python train.py --color_jitter=0.1 --encoder_arch="resnet" --encoder_depths=[2, 4, 2] --decoder_norm_position="pre" --decoder_positions="rope"
Rows from block 3 of the text decoder, named by matrix and row number. Rows with one number belong to one attention dimension. Each number is 128 + 32 x the weight over its row's rms, rounded and kept within 0 to 255. All counts start at 0. Numbers have three digits each.
# q: attention query (decoder.blocks.3.attn.q.weight, 320x320), inputs 0-106
# k: attention key (decoder.blocks.3.attn.k.weight, 320x320), inputs 0-106
q.114:175088110142071097142101146152109138165147144189131124100102158104170075102124149120150102113144142141177107129176097182134079146123085120110117127164169109125126120108105085155112084119113101078205192146106113108106130073120111171101201126154172123119089182118037104119085111138185111104143129128076104085157092117109151
k.114:090102108218119173149095128163097187083102154133095133111141142209116120152099161120146128142105119102132126184075112097161125027134148125104091132099140155127133181126116115101179133062085147106134084112129193113137154048116146109118113122103175138159140115124138161142052145167129139118094113169134162140082070090098151
q.115:152098127116174170130156122041125125129117151100092065108153093174107196130117094139115087129095111161054142108110092079162154090136168083132081153207126186132067108106168173107095153186099140156126112113120118108121120175137151099140120113053123139090151101205184114131212204158133127137133099170166183152085097105153106
k.115:152125102157184172146167084166124050188092121172109084138207135153121117123080174109149145078133065144108190135156146070112125093135097143121134067127043128154068154119128107117114175125068065063097132133185094076112079111114076155165118158139094153099077162118121142132130085088107069130101126129110130140106135105154150
q.116:132103148139219146179174106113151113111097118077122069110136105182105156162132101119114134154082109157063149148111164020159147130086184166149126152113117151139139113118173168109088150092157132140144100157165097113152052138127154169173132094124088111108139071144134111122149182123064141081151111092139171135098142119153138
k.116:188139114087119132139127133116175087151071142154117127135124147065107156111068097129203155140132078134103152101136127172107087128155144064106101107101097129116142088110119093184101130118144116128154130148135092124099129093175099169106109172118138145072126137094119150075154063081111100127153129101124109088255141078087163
q.117:147137165145180211142145106105126128133123112085093072112145094159086157149156130129078118142073123146097119123130136067158124117113203131140103114106159154140095129116124152086115185152131101118151085096144147084137104195161142104187139113112119142149156116167192100131159165171102137096094050126141165100080111137153137
k.117:156090177132132205168142125122125079189150079082157122187159120105111108082049131100146134095151111192134147089163158133144115098116164114137064108168135117127134099139156091109122090165164084070146242133120080118106100149119141160165155158126108131084172175134097134142175075134096143115066122113154146116174128113138136
q.118:111150104068064111115088140130090112108125142198121199153171182095180109126125149153178117125164155101230170151127110215112113176125083122110127073158140088122159148141094115140153125118122095131130167093086141101075154117112134107094140112106140131098113181099106161149074089136138117167123151129115074125124131131152120
k.118:037087140139143110097067080146106123094195092147137135115097118178114142119102152156051103108145175086168123176088147154118152090103122155112133139139124139161144191119137135097130123137078142108101056077122204123138120165137132075155112100129144118168152136158181169113123153124159130121125131107096132148067125116106098
q.119:137183100112167128141149120078123143148175117113095034143162119114156144158120137120148170103100108133087148131083120055136182189111183120158148091133136150078106133111141205113138129119173157178116070109159135162141098206107090150128088136103126115103133147106190098153155128104149120088105143113138136140180118102165133
k.119:150106106101105141156120086156187095108099131140160110117107166093169138164050113170129171090149136154146136126116178119134116090085142165134119167125077127149123156098059110155138081110125156087118102132157062144063158109120134152171100149120192082119062146188166124079167119126123126151165168105141098114080083112157171
q.120:128178150153080096123104138120168094076097154135107077132101139096122086157111109105144134203146159066155189108170056207117142188166103094093098101108121157169146134100156204130154155174160139115096111180083045108096143129149141119148109138113156136149132053091115152135104098021086094143144138073159100092151119128139142
k.120:096177102126154125105129117108146113150191072113129208120062092167146112116156146124192112125140151115163127096151098100154125157105131126132179117139174174118146131155119162227124145141123119131152068106073139117169132110126104135193128143148134177131094089118118106145082167110088137124121135091180113170089099124126136
q.121:104140117174222161139185109136168127131124094101122078142130068161098121153121128121108125080107116151068118140116148022135123091109179114124140173101113161102119130148126116121061149100153133137128112116114117117186103131121173135185176069140090115126159133156124091109130151156120157109116076198148222161079107123140107
k.121:185133103044130143147177123078138132114062139137144081150110154126075154173095120125120155135145127145053196102171089168130117204167154081108110115121149098098071077101129111110101166128150134125122156146155068146129117152161122139176139156166125141117144081078104121159135086047185146169111166185131148102183172163121122
q.122:145125098132131135150053124120138112186066140122175115139126125108112080128118148149075161075123130201081115091133142167118063127155135109197113157140144133080084125113109088129125089108138067108182173169152138155154131106143133098080147122148098133172105163177130098155122147105154120156186127170118168084096112138108168
k.122:120192093078102148087161161132077176172133101128143166150130111115112174149121151082049122125088130155098106105131155200065143081143136104082088131127157098074152109175117098050166122147161083182135160166155168119151097160083101131107149126172111145126116144150139152206125101076144107171126152234094141130190173068135116
q.123:129109122103086102152122159123087154146160186135125152108160147164133178130161112114182107211149143111205138182102152182115165136153076124111158082146136124116144105135093134171115132159083139148064162084186139081090120142127127141124075195124147133133141100110158145147158094168146098131115086096108135100132133104125120
k.123:178123192132077111093069120115168135143134135106120047165115143095119172100112126149187119076156111156115065121099147057133108097154130146147108180137150138136179155115155134212152142103108158096087097091091079132117125136168116089125104154108139125084138130068179136123195160137103114116107118091159125120071115134148170
q.124:172115118101100127174094127118081090162074144145118194135090188152124074081158130157131086117126121127186085154095122171161114110144061183168139113171146074111091122154110090095105123177076109142140199108153155118126178129128161133114174132138157174129158130139091187163158112227137156147121167175164064126075167140104104
k.124:114097196141185144135165136150077124160184138134146089155139123136118131133127221114071121148123166134108117194111139083141101104152134132131115161135082116167123182136168170086086145185088099096114161154123121106129081174153167093072120153114090125166193158107147075142158097117204104101107088145114137073068183140173165
q.125:116116163094113071152096158159147141087132118157164104128109103159159076151105136102150137128143156114129168132200111213119145192158134116082111144114207072124124172125147042122115117185150092084156180119092107132086133066089100156116181141120154093112147181090091113108104104088140134207146149099177098141095098192105126
k.125:071165036160150172071144105099119129138109158135087178111153129175146099107165125126074102133085157118149125105060104126141156123094112081113145093133145191113095175095098112161140163100135107097115060135133154178148132092134147117149134119122091158189122131108121134154106123134140139095116124152123144138076117138135069
q.126:138124168096140115209138116114144089115112111106098165141143178172125109122123113139127143106140112066092084133155153091140099115085134113152138095072124084169105142133180121112116093160080159153130144121113125103125131180135114099154127202044152171128164156196171108160142154156099116113157116157133151103152152184146089
k.126:134058144168158157141173118162086110210133064120148149119167158085184119164108125089129148106100111132149164149155100136141129159153132172123180121129088156110134125144141127115070088123112120091157153104112166153116146192111168048164166119101072100111124147117111069125179085123114143082109148169091119154130182134129139
q.127:160092100112147169122111110134171202182102133060190121117168088116079112102086164133062139063121125178040134089131087165142152089137125151137087099163127168096059144095133139111122134138152098116158078087148100141119149144182153129117114125153120149157113097176162119106174129113166110071101164153189115115146122138118171
k.127:127147128079091186152105117141152097152118172111159097162162181127048158146135142102085147118128114121097092146144145146057085095186108121111074145172131088118178133146119108128144104128142123146116184110148085105126100148118133130101156105132102089124125153194105160184152130116180103146118108131153085131106150119175130
q.128:105173103106101144157139149101092102126156127134191118155181137124108153133172143099094166077058132132167082122169138127118137062119098121130133108137085118088143122198164079107128119107180109159144124135136123092178137121093146124148182128172134103121126182097108240092139086136147123134148091164160086114124112111152066
k.128:160128112075162108112099137079107068134170111116124132145158124139106197114117103111121145125146081187109116113105109121142140135124113175095170166149042151114131105146116102123111126165166131113159121109110144141155125145137118098122201144156084101146177108095149101115150175198144131085173044183176185108033135134116065
q.129:128088045168130181141192110095150205118124144112078118103036148175099078099130100170196134156145120087125145209109133089131158138109149105109119094167148131104186119082101129160155141162122211189075116058142174116082185068161140123104083144064081134107171075200198111139150175141128076129130118100172129093108105102133115
k.129:156127103168140133145105120176140141117111108083113122148074099125143114112089015100155107100140141123145094113158126171104128080135145080130139103100127103095157089173092158147150125156044194182099090151120140116136138133128119137116095063123199145117094098091137182115131161109063127154079117109135127132145123014107117
q.130:150110136186132130141103113157163135097154160095139084147108116193101167098106167166085081103135176100134086119133148095100140063141099152162078134129094141085173134112138134110117174104126181100124152150131097107140115144120137118079078063091104091145111099129146184148108143082099126184125062127144130091134120122126082
k.130:180103140192115214161167117122121107124069121127144045104167131149091133126158150123065149122091131120100094083145136090106089057125146118143132062130095129106133125156158107095121128147096144101146107141151121143187086137132108138130116145108081142139133119117090120201122129100167106104143101175195133113234129161114147
q.131:153110160136098098112113149137161099139137098084148170150161047105134150128118155121078115192136112171147082129115118107140137171120148147087098129105155165131131085194133149105121148093128116131145111147103122122146131137144186179151167100210138125128141159075032148058144156173132156160123129079142152206096133137088135
k.131:152042162134183126109133118121140155134165094115090150096056081094112104060087093120158121134161173173139094147132105197124144170094099147059109126124132161160179123117120152121126140167118188136121173070148070116125133078131139138116131130123114138158106093096134137105117148112073134142090157081129115134083177132093105
q.132:140115146132158150145136120165171123111104128113134115110142119133159192135099110133173102144135109121125153120160175119096136119081139140070053164129149116206077076154083139167104123074147128165144163121126098141099072165141098153074084077123082098151165078135160109083198134139102141154132129073128147159085112105105154
k.132:072100104167168098122126147150181180151138150133139130130031150130108123123106079102133164122112120116111128129070175174120141114053126152141096089179103122105137213114131110131118143124112156170128103119090135107130138131085136102090067133101129132166087057134133147097140142137100136155122153125168144163098133133120128
q.133:103173166089116081096150137202144187138088080110163130108151121099118129159125185161119173135149102115074142116150152135110109099113093137101153108160197140137094103129058138178107108106160140118188157155139082169096065178154111093113065118155138065187176105093076119093145123100138122138148148087089171155133133135138167
k.133:123086107137180127188073132177185128168105149126113102158077069118100094140141115189151136163149138127116108111151181132133128118104091147107100101151149095124175150088152136108107174136119173145126071150144083133156112090127174129128073135134102140201107113126088097115137147120076189148110071116170114183111147081097128
q.134:106078104127117138156110145154138133117142075118107073150101141117113105176122108149137117140144158103164113126155132176137093104146137172194192121147134095114182144128108136160102135128140119109138088064138159146079112114162121114083096092108135098148139118116136103098046124106191163112083173120118108095155125118138166
k.134:109148165125139156107149137120142126190136114148134166090119106143102129107170171147085116166114091163090203121102149072154163090109197159128117110158128075117127150164098159079166119178127155115114118090137135081074141107107171149127158083140118092096154143130099100146105151112172128129049136136109118172085169161112145
q.135:176125166183195156084120121124157130112164107114084082123134174160102176163089128073131121087105138098114113101132103108164151141153164137180098097115070111102153194108148172097134165177026162138077111097133151100121163123139084122140135124141162160111142052114160090167099069147164114116148117175158157126145110153146059
k.135:228119075135165178154163119129100120133136153168109174124080124146076145089110133092101092139113152067131119088144108159124146074109130087116119088120084151104074126074068123098124103184048119169159127091091189169131132159175115185073129085130152161093104141104118114130150147136142130190143169171116105156135139154123086
q.136:107127091141120127113110113069121161096120116158145178110098077143150046125131122141162122125149080135102174111133068172123149166103097079056130118107122153151118144112125180153141140147093147109122179136117088122115142130085129114152181137144113137160169133128092081129129119109137153160141101132110115170102129085154148
k.136:152120093129163115126145154129109136087091108125173140160085108103119092158117140132137061143140143104171177110139135166115146192126105123118160153118097122165168065048190147135159089094150096124111162134152136143130147130116118068108108111168165120117108132148125135112081131149079143136200194092081114101138078066134158
q.137:150143151134104084126120122119159155094149119155110149110123137079151128092125121104138097120109096113114112127124132113121092158125093094076077096118146136132092082128119135176109088134177133120184116113169099156092113140128143113150157138153122134170187162105100114111148130164137111110130142094100153172097111170128173
k.137:123112084200104120105153117182163143156136130157136127130117121112136060165087123132127133125137116093171123084177081192155183158125096158144121117097142139132098150133087149159192130127125139156093131154091141139097134102130141118053099108123129122145048102108208111139080069068060123134161151128102052116144138085138182
q.138:117055140108134103143127123147174159142171105107194077196082132093121096143095154141164172118151093162112138162111150131166159099128191150131143079165157118088157148139122133148116088148183171140190130089147123091104096086154115183084157073131084100114111184092123093069131175130132119142137098135104101177077135118121187
k.138:137102125098165155153113139137165179122159094116129053136173132112109098100094117177148165099097128181113160150124118124133143116115191141173101126178143125094149178156099181149135155187170172149105083108137126133133114072149126088106101075066090102136102099143118118083124159162118114122109072117194133098098116113100127
q.139:100066096133144080132109134159164125118152073097162079117122063175154138152098147175162194131139145145173152088126098138186147098034148186156185114131108112074162155116166102149161142094104188168105092060093145108093160105138097095109072110163097101137126138155136099139084145086164146101201132106063128130170137094157112
k.139:146108129075174123140130114124154220144165139111116132126119107125142147039112130138119117122133119152096104127137118183119085094140147136103140214076141160126132133112167118074118121123123154082134109099151136068114133081122132141095213074146134157145134217137096141125203164091054213166128165160135142185065159097123107
q.140:161082126110160099082086162114154078209169036107133116109160143116108125139105127159153123112121069120136140133172139188143113168114039181180165091166131155112128170100150252145062144146100117103135080160120169109133118113131115058143162075137126191136173113118086124132111129133119149097143120118150184154174130136106140
k.140:132144140125154146142121142134124066123126146173084157164082124173120091109107128101109094177113135087142158136195102146100179143155136159067158098109088125085155129100012123123140145145136174162178173111147124137092146135148113138052127058092130112063068148056087143147126140051139132157106192132067095145072150131130134
q.141:143197171158145064072121173158145164124160100092128113148190117138134183099135146138120165098079102101109171113152163111108145154127102167193124102135116126164074187147122133122106134084088157115160086172087145135144097163150130105130083118122138141123140101111124161107128102154090112141193076127108181173126147145114104
k.141:087127146151168173200111139179110130135136157135058052067121153139154157109132122143223142154163137123053091122118137127112106129146114171150164140122133066089120135092055122107074128138099154101182172121113184154146114142079125096140081132114092124165114100153151082129168209119133136106128149145114204134133119136129130
q.142:098132161106091169173126110141138159110158131106079105148180183106092121107155076120143106094127127100185044126194159106092088174172056160182096113126112114161104140118105136108127194168122160128144106121154132119116093126115156111146064084156142070100103117147135171157140074129101095091119147151086168108159110194112154
k.142:094087097161079188163124131141152127119165190120078083137220124119113091189117149170106103137133162061113104129129104056126134077149143173141101097125200052147102143134096103194157159180063143127114095134168138136167134105095069161140075108076108119122109075131131146186110090131069131099081113124132126155167137181156129
q.143:122076136192133089134140150119122113091189076111183159122060122104126148161120152121073166184110096088157076111129092134173142070111154079124146114121095150103122124204151107155096132099047111155169067124122136106117131139177096156119157148152069110154168130106053139136084156144190162139144112112136174201088113121141071
k.143:154091126131148132164098109145121140091108107127125138121135135139139133084108121160170122079156067170148094135121160093111101042162128139127107184100096195100132120117105119097162109153132113140126138118101115170110111054111160096082096105178122132136119119096134106144095127197112163170144147156113106074149122098134135
q.144:136191086108120156125112133097134114122045175185117132170118142131088143111153126107104126121105133095068118116154105107135088122130133145141127112115098123120136117106185067126182160172098134132037141173082159123171113095079120107166121188163168164132114107097136126196102150125137091099103108207146103094147102137142099
k.144:135140120108089154095137129099081102084135149118117127152176106132156137120186170134092090128138096143108097150136134096136075208155093105129119204142160130154038056114102049174145132120148134066187176216128120165147096165100121077184159138152152189130164145136077133140148095129154120110123095096135168109153094132101072
q.145:089130124196123108094122118115136155123143134168112117094111136128070149137111134104170115101098134129092125111124091124123117054099123102132154089137067152096142125082144115153112119161062175180109124092153166141158162154101133079202113132132081126167181087076156104206095136096139138111122123164101124157166098125127101
k.145:132139083116084102145099174176157112080155151157107168124097132150132157145143121139136097137144144128140124140125158154124200065141094127108111152143175119147116109150093113135154145070127173120159175151086122126084111096143182155099126103142175092115095129085084135148164110151110106211151112074123173145071119094114094
q.146:147158154085105103150107149163131131146134147114082103167115116117146114129115104136101181178134099125138162144096164118089126181144126127126123124112174094153111132122118142101132148095180135083221165167094155151081141102117178175092138144110141148103089147135118107043205096138098139133139158123104101132110177119146150
k.146:124129142128151078102113137156168195165098091112172059105149169116129126143107135113168168100099124140077159148069120130175114161081194115161128122166142104134106109144085180146115072095131087158134157143168133148133155190109106096112078146117083097092124114158189114125118166100136084078125160150097165146194161158118176
q.147:139168119068124105114114125051113075145147072139115198126137134089170112098160067086111105148109136119151156107114117163138137208106108105090151148123150152185112121127179141168121087125164131097139136151146090118109107135155139134126232133130133150113107139165099134123089142167119131126127144136126120139079127097142164
k.147:128080124087124053076134133098137107152143127137130238140058074112136106130109102091114127133112162147154172101120128197129152251148112135079105109110130164175179093087151162119146097121170105137096181108116097110087161135125205130121200156112141093132129147114113128125131096128135104152118196091139104127130134111207162
q.148:107230132129105087118080140163114155073122152149147153117117155136107104142203174110136158119110137111116114140103142166121105130160137097100118088105105100174100075195130052170155070065182131111204132161164129153116188165109125144133121180163156103150176155130135162130116124167145097130083117154154152122130116139091121
k.148:114182134103102066153092062191167113114108147144135201088131092131113132155158104169189147110133105102137185136134147139112176112138086101126074171132145129091151119175195109164173106073192107121182137169098161101168143124112153091107153161142104108126121148203119160112122066093093119160089068163145128123126098102134150
q.149:096188131174119054124129166112118124104184104149134191094082109101140041121144099127122181135101107112124053139088072162103125103104144102121151127140164125126094131147168095164105100098155157155116159173183176097113183127131140123126170137120133167120119162114053134169127160139138089120173120125126114156140137096129128
k.149:166084127105136106098129078117186171120157134132099074192150120132153109150101089143157148130151134177129142159148120079139122141120097168076096173109145147147172123096065175120141095083128165100130096108114088136102101042149176054143125104152091124141113122160136116117111164138129138116124154075128162161163129081145158
q.150:062132174088133072144151136087160125128145086148198111099159171126100108160132143165142162145105131148117145129110091146152092114128131085109186143140123157129180123176167117154085097067179149168171092117109103146083137119127142130132150115109065061112201162123124135114125175139146160167105125143157102116116125181169144
k.150:108151135088135052127104112143158122153126121177113169154138142121140076135162114185125114133094128155105173092129083154086112103141181108158142144149119143104192166151168118140160124071180187108163115145109098150070144076132231120125156093105132078112124146129086133146147126095111132161099131136103088156074094082097190
q.151:102113123166137156105139095150127139154113103142138100127133124163155140175116149135126119068138152152091181143147114143159141072113156137182122154128084137066178152152127156089137158150113125132066086085114135158141164134095131131128099134144136106126144088123177108160108127117112116127079089180147115091193106122152161
k.151:113211144122117091086094131124114066164148153125143180122109125151106125123156141092054139157141124162130095131105151119141110142143130111161145117167113100124088170138174049109091142142133100098105075146102130146060114128090174157136172121129177106111157201116127111153186101191139179146187117128127145111077122161061128
q.152:118059159112156086142115104079083116134172087135135167110091132080155111126135137133076109146205136144124107101104123176145132218127148138081175136165179116126077125127141081111144097148097091089124123121127166105136140092108113139113204137140118143108059248157069118115079111090132159124143181110095167121153172117112167
k.152:158118110127146138154112129010115144134183135120141204122113176123183137103091137138121132129158112149156134143169086116092140145134088153127126145112127168136126088110138160144145146142124139145097164118175091093177152134124167124097206187148080126078126144121076116163075099106109116116137137098108135174155172143183114
q.153:157177114142131188106137122163095097135047204140094194112144159145099167141173137079105084083132160118099125125135168118082079150191080124167064161137105134119084136135134124082145204131105105088128154137100091138186120147143097117174059185091187102106149106127169161151181105091113097123083158165142088066134135160143134
k.153:105153169151064159079159150119069045147123144110142090145221142107128159124157187130046148111116109075141148137116151063131088134166147120153122123146120113131055102141143096156110155149126082094140140158096157132154113185094079123172120171093171179122191161161122135123124064132155134131104092147135092116151113181111134
q.154:080167118124118016091112160166105142150185089144144112149132119112141088152130082172151160090099055167158116180109106156098106075138090088137129151130135123134170139164111128172069104122160166175191114145155107155086095123159132128093132051154118126171141123119109091132161162188131108184183091104131116164086165120141172
k.154:112112121114178138117143133132218173156134086160117033132083120134114106167131146186161128145115133146082166151116125133155147097112179165127124111142117094112209131125083213130095114097125191171113125079147093142088119083184158120140057078093091081155116036125155114135155185133103147128119136137122181153146127097088144
q.155:139101123085106199166110102137176170160060138125083061153171152105124158122086124146092070136126124111106157090169184056162092162122169164133101132133144123129142117059117163082147140167113129048133136130085152148145092080112122131141089146096143139136100126146178098103119136118073156094121149126135149093138110120124139
k.155:097138121140142128136131186140107128112115168142131183136153137105104121119151152057053138141060124089093122109091123153170160160094141102179142111162175088149038179135123076189116127129124099120149159173130165126121182193145096150141114147121155137147118119127088148131118134143186092096147097153090128116121141193140093
q.156:186100137118136197118111150132154102181046171114072109157156143156149235122091149080138086079132108160078145127130145071136115170161153182148067110136100134116117127095136162070132156179101109087127130122146085132159110148110105121146109142107166195096095095122138095145185116136097153092127156139131126117115127191113135
k.156:108170135099146156132139175117050095133131123170145126081150171132123174085139154095105100141118161053151120145133162131123151125127101164137150102145087101137063124121089108109104119133118079158134188125129193129144148217162090136139102139105170173114115145079107127092125120096153101077139154159076125103103126183149075
q.157:111179132119158109108163118050148137125111146178095158082120120100121136119149097051146091145127132117072131116161098123117084184143159105085150122125132138190079109083181105127159133167110130092124185150132134111162137088124143111188203133107194180135105127093118117189081133131068107099122137116144115129119111166112095
k.157:114112134128139061091141109093098128058125161147081163143089103157096221145156112082154125166128167071144102101151124160106166134114085054110105147108138140142087093060084125131160126129096091173137141181129113158125122179141148111130154154135158138070128138087106120169112091120188088181098136115118108112161106124150081
q.158:085070126112136083125111158103155144138158081152152100142132154082135100125148125152112173144190128192134172136144088201111108115112159168162190132178173100093188192082145160150158108157103101158093095094077165139114115090135174146106118110110135101099082187125110097141107149069167119094080130146091088100186092174145217
k.158:155114140033167125145095126095143133141175116128078170153090096103156102095171131156125109160154097159100141133152087112113153207121135107131152158147138116150154127098133111117140095114146134112094127181117087137131100108137179113114191091128110147137124164100097095101199194148104162135087142107072146238030135086109105
q.159:128126072191106123128141156215139101145112155097143096124196175191159133095106121160126152193109127115138113138105176155141152106046084188157091114104099128143080148156109118126041189096147173129139070142118161168100088166159174125136045151125151131115106140123150176131176126124102070116176131125119169155085121134096111
k.159:093143129160091107128079117182189125140105129081144055128160104140141128154117136107156171110094131107092094125111170101153080079154187164166127104140132121102178159161161086117149150127132137071147079086111125089129170077146094111087080105154099122128114128161230128100142134104149111079143117138124109087112115103149132
q.160:125153117205148156172138132127047047115175155127099137088052097154073072126182150159142109107108116072196143167127148064112113077127095086133120118096149172123164093134057124107128154121128138145091210107137154106138133156140172129116108143120090105155153105104157146183112108165076106155146078165138140104138165128113094
k.160:093151128153090209151144113136132094070080166089155089058161154186118156114080135125195100059143121114136081159184098105093118085187148100090135144106144159126165128150128117169090170115127124117077143115151133163150086111087083163133093182117106159123186113141198205156121114156108144142057114102162146066164130140126157
q.161:134189144097092164137194136127095108112073155173119141083137148121125141114146095051093166143098153098097153077143116134069133137155109128164175068130087105171068149122153038160074139156125093122095103181157141129117085133118088090068117168097110149127079085127098163149069170087177086060140167141126132087151149191142135
k.161:138149167077093097135172113085099127141128133104115156083157119131157146133153134099078092118141085130136139129099147088135099136144088143067131152102117119113119119115197119115081098082198087063167127199111124141102110144132097150103173127168140108107095157175102049117136131129121168116163123075144113102131144105101178
q.162:056137131111157130107105101149138147090164172125078035137143171120111129095177187132169117160144125123082146160127093117143110111175195107139126133133126125159141152083064180158144114128135117138155177140096130186139131115161097139103115154100106116109122069175152090110162148156169118120110113111086117095144118082132122
k.162:081194102119068124095096126144189192134096142137132080110130159145152067160145138148116152128115147115143162124113126134147110105156175076170163164135110088118150157160167097110193133129112102168131097103113183095130118075150115127122062137156158111165129142169163081174099116125138131127075106114097049114143133126145120
q.163:155130077180152162156120115146149163069114221116068116152048143151080077101091091116121121131107113132134078136110154117134120129149092126124111184066123144174154135074121131100167147104109129147122164095116143151133148101127192170151066067074157156091112086135184148078154112121069140176086088103168138136142098096139116
k.163:122171157191147164143166178125135093093072127103125048108125098151163153159180135096159111106113144103117125128148081117112051114094146126146148107156186176114135168119104120130113077071132111142098149160102111185120137171124095117168067134106092123151168070202145100082150147137169087105155182163117165114133106186142162
q.164:187093104115113209149126141158122144090132177106125109148137118099143169133116112145140115112138159141130158118174164111119141077150112145132092133151097157105143163113091141069103160126113154139170145082149095150177084201131136105136073105075140105148178115122185086090115135058110158127130069138115131114127112113107085
k.164:111141135183142145107130136167097107124108066093154072116149164115158176171120151133166160125154134127123105128148118135133117102088137146138113045153140096100141149144102138105106120128101135120121102061161185168130103146135089130173078117118121121129184065117140109095148133093242125114141113109115134093118101146138103
q.165:178101141075126161152120076104183082138099127087141109133150154109131152111101148138137143116174155180161103094104165096143126150125177135091098119140179148173141106082104194058143132151124086083132153120158112091134112122139140138185129165137114145069085146150120137064127132127090164122127101079121138149113091126113077
k.165:118106127144130105166126177121093145099138101099119158188130172114136128093111094121170096165105121091186106119148110222146158182106130089177116136151126176169097137138124099090085180111081147162130101129169171136139108133139106167134138148123168184171116091052152174066101089097190131101118125155122064111114148154165103
q.166:088137106106148085130140121123123166122150151107187155140133116083122076149127147162152201134159098140075135163118106097180120071127155096113121160181144134100170090133134101173142097052173129124114169132136095086138146146116088177118156120147122092172142175121094103140140173116161168157105089118130160147123146132138160
k.166:166108130112152125182085078127090165079107118169147117141163134104066090124145092176124174081133137140151148149169131118173132142117149044122068142133143114145147166148127172109097163129086189130136100119156116118094047138101109150101126103168093149115166169148158155115089157179135167150115064117127120122092198139095124
q.167:101101118099098099137148159138107136137176164171118108085091123155116076121137097136190145195112138124091176141136143107115173133111113082116129173131125092179104144133102151128131096093210188179161132113124113149078132114073135151094099141134129149100146125137171117092201151105122123159149121115121060159101169132153131
k.167:108131156170140082113176176137110186159108114108160027129157115148156132170128170114118158138101137135107170156091153104150129161077154153180151119154116137160107143107124170113130147091176072153138077114122116102075116127098124098154101148104069133135155125150158141079126119171060155084152100087136158107131145138093153
q.168:133174137163113124129164136085120163110141163183116225093163145102129133097132124089123079131129136085089080072126113113142143146140085056063087148128125147165054092146164121103128119115123103110124144159131107114147165165134081095189154160128151145117122134187155127192104108168112133133174128113154156133138104125105089
k.168:131100095159099108096193080082126076078079173163147134111151128130123149171099107115119122113146170103183107133111161132128106100151100103147118148064125167162122115106176088105118173131108054127103126145134138095129139113149152140180190191132146144098122118113170140231097067122100115146154138120109048134187132110162144
q.169:160125138098136099160155130156165114180114159138138144105126151126140074105122132098132107192161165128136118130064168168102102175150143107076110151123147106129118081137117088074150068115199113114136165158118071078121096085193141168071143163185141091116069133171138168093150130096122102151213151113148123136144115145096189
k.169:125102160126083105047090108131142140147143113116148038208162131115106104157104141106079089135105138159132133121104158165147115193167173160125165126074161163134125153136138102171164114126156104113135069116134092134151141113164092115163153122111136183121146109115091150089112102131162121108149123143110095151181136111136149
q.170:149121109149110194120117122135140119137117110108122168081139087182119167126130172155110086095113116102101102106135097078137142057125102137156118095140079151097108059143146113125127138128064129096104117162116144131134096162103074075204147145147141125190196057111164137207109140144154150104134099160140167168141122138134078
k.170:133135117144106155157119109186061066160075151166165213124143121151114162171134119052095081112139132081153131161150155120059116099129083141114169070123058117138129104144175077108141159101095091064133157128166124096132133117072123119157154141167126155119129176111087128175153064133163110163189089159104109118175119136117072
q.171:063097104195129078114154124154077124160167148126184113098131131172147093159141157213179145099121132147133145158040110184180153080094108111146190159176084116123126163150088127143088079086135114170127118119170178153135184183132157150135135088079131103124122165142150127118135144118130123148147144149111126161124150129121150
k.171:110118155115113103090128105159175133150146099122146093156134154143177114131109118224199170097123111200144170155118137143078145051112154118155117144138097147107195174161126180119125125047156153134146106062125103099100159059116162099101132080130075080118095179114173139113173160113118137110108112127149134128099111113153167
q.172:167165136178128128089139132093111153067076163142084179098148097141169140148124124081117081154114160137145133137151111167140151134125109127099100118123072133096054140098128117161128190162099089135070149107172145159191146127108147076153132097132121128159193093155155063227133090093120077108058142156115106063111109132131107
k.172:131100120108113135075162125156143135136140175169115191150112124079115159144138108137113174124169103086112108098123152114142149129097088131120077126100126133115087116079187141106154094140087109087128107151111096104133206099100072147139142140167127137111113144142141164163120103122069128131131121089112148141088164132163125
q.173:110162112053077120156134092121082053136079146165125130128134145097129151086166114109100095085155134126146132125152172114095050145127162104061148197065127061189152115143092121152191083152131081077145124146121108133096088104138159177130154157115140142133073190088136124084060096147152140113041171107132069092152113134129170
k.173:086121158111091095095120133119149108138156146099137217103108118121133132119153149149125093149117099174148127097094182123122147172181120085132078166102125115136100103171172140132166075116189071147093193156162146087164109136095161136098179168128145142143115164151078149128125066157179088132115144132179113105102063124128109
q.174:107100153112147118090135094117135137108147139106127078099159114143154159149121129121159099108144113169157176122131092122139124087104221131135133132101103110141152166075139144108206126152076111193036126071107118093164149124096117112129123160140121100127128122107182062188146112122101147073087147127088134108196148129146147
k.174:084114135097109113187125145094095146148201138091119182105091131076132121114152111098108095168126169117167076078094107171156178124068094123160157165099174107154095123122161108154099163128120130115095110136105101078108150125121139131133115158125168098128101136099097133148137133141080147118177099118125187168039128165172102
q.175:193109106109166177150112105139088155080103192108153100166103155123113101163107114163123191149146158132167104173173134117102125103166198116135069155044112114095164154157086120108171149151129101140136101159119080153138115142147093129114086161139124116121128062105131148112135063118142147164072144120128110073092114112129115
k.175:130120139161126143180146088193076169114136121119152176139134147127086090057128164132154177105094128083139126108120082098197098097125139106193098081111086187068077130142091164166105056172063151139140078126087160131152104153130096125133030127127123119120140132170133123082093093130129116144124100175098136070110135158120106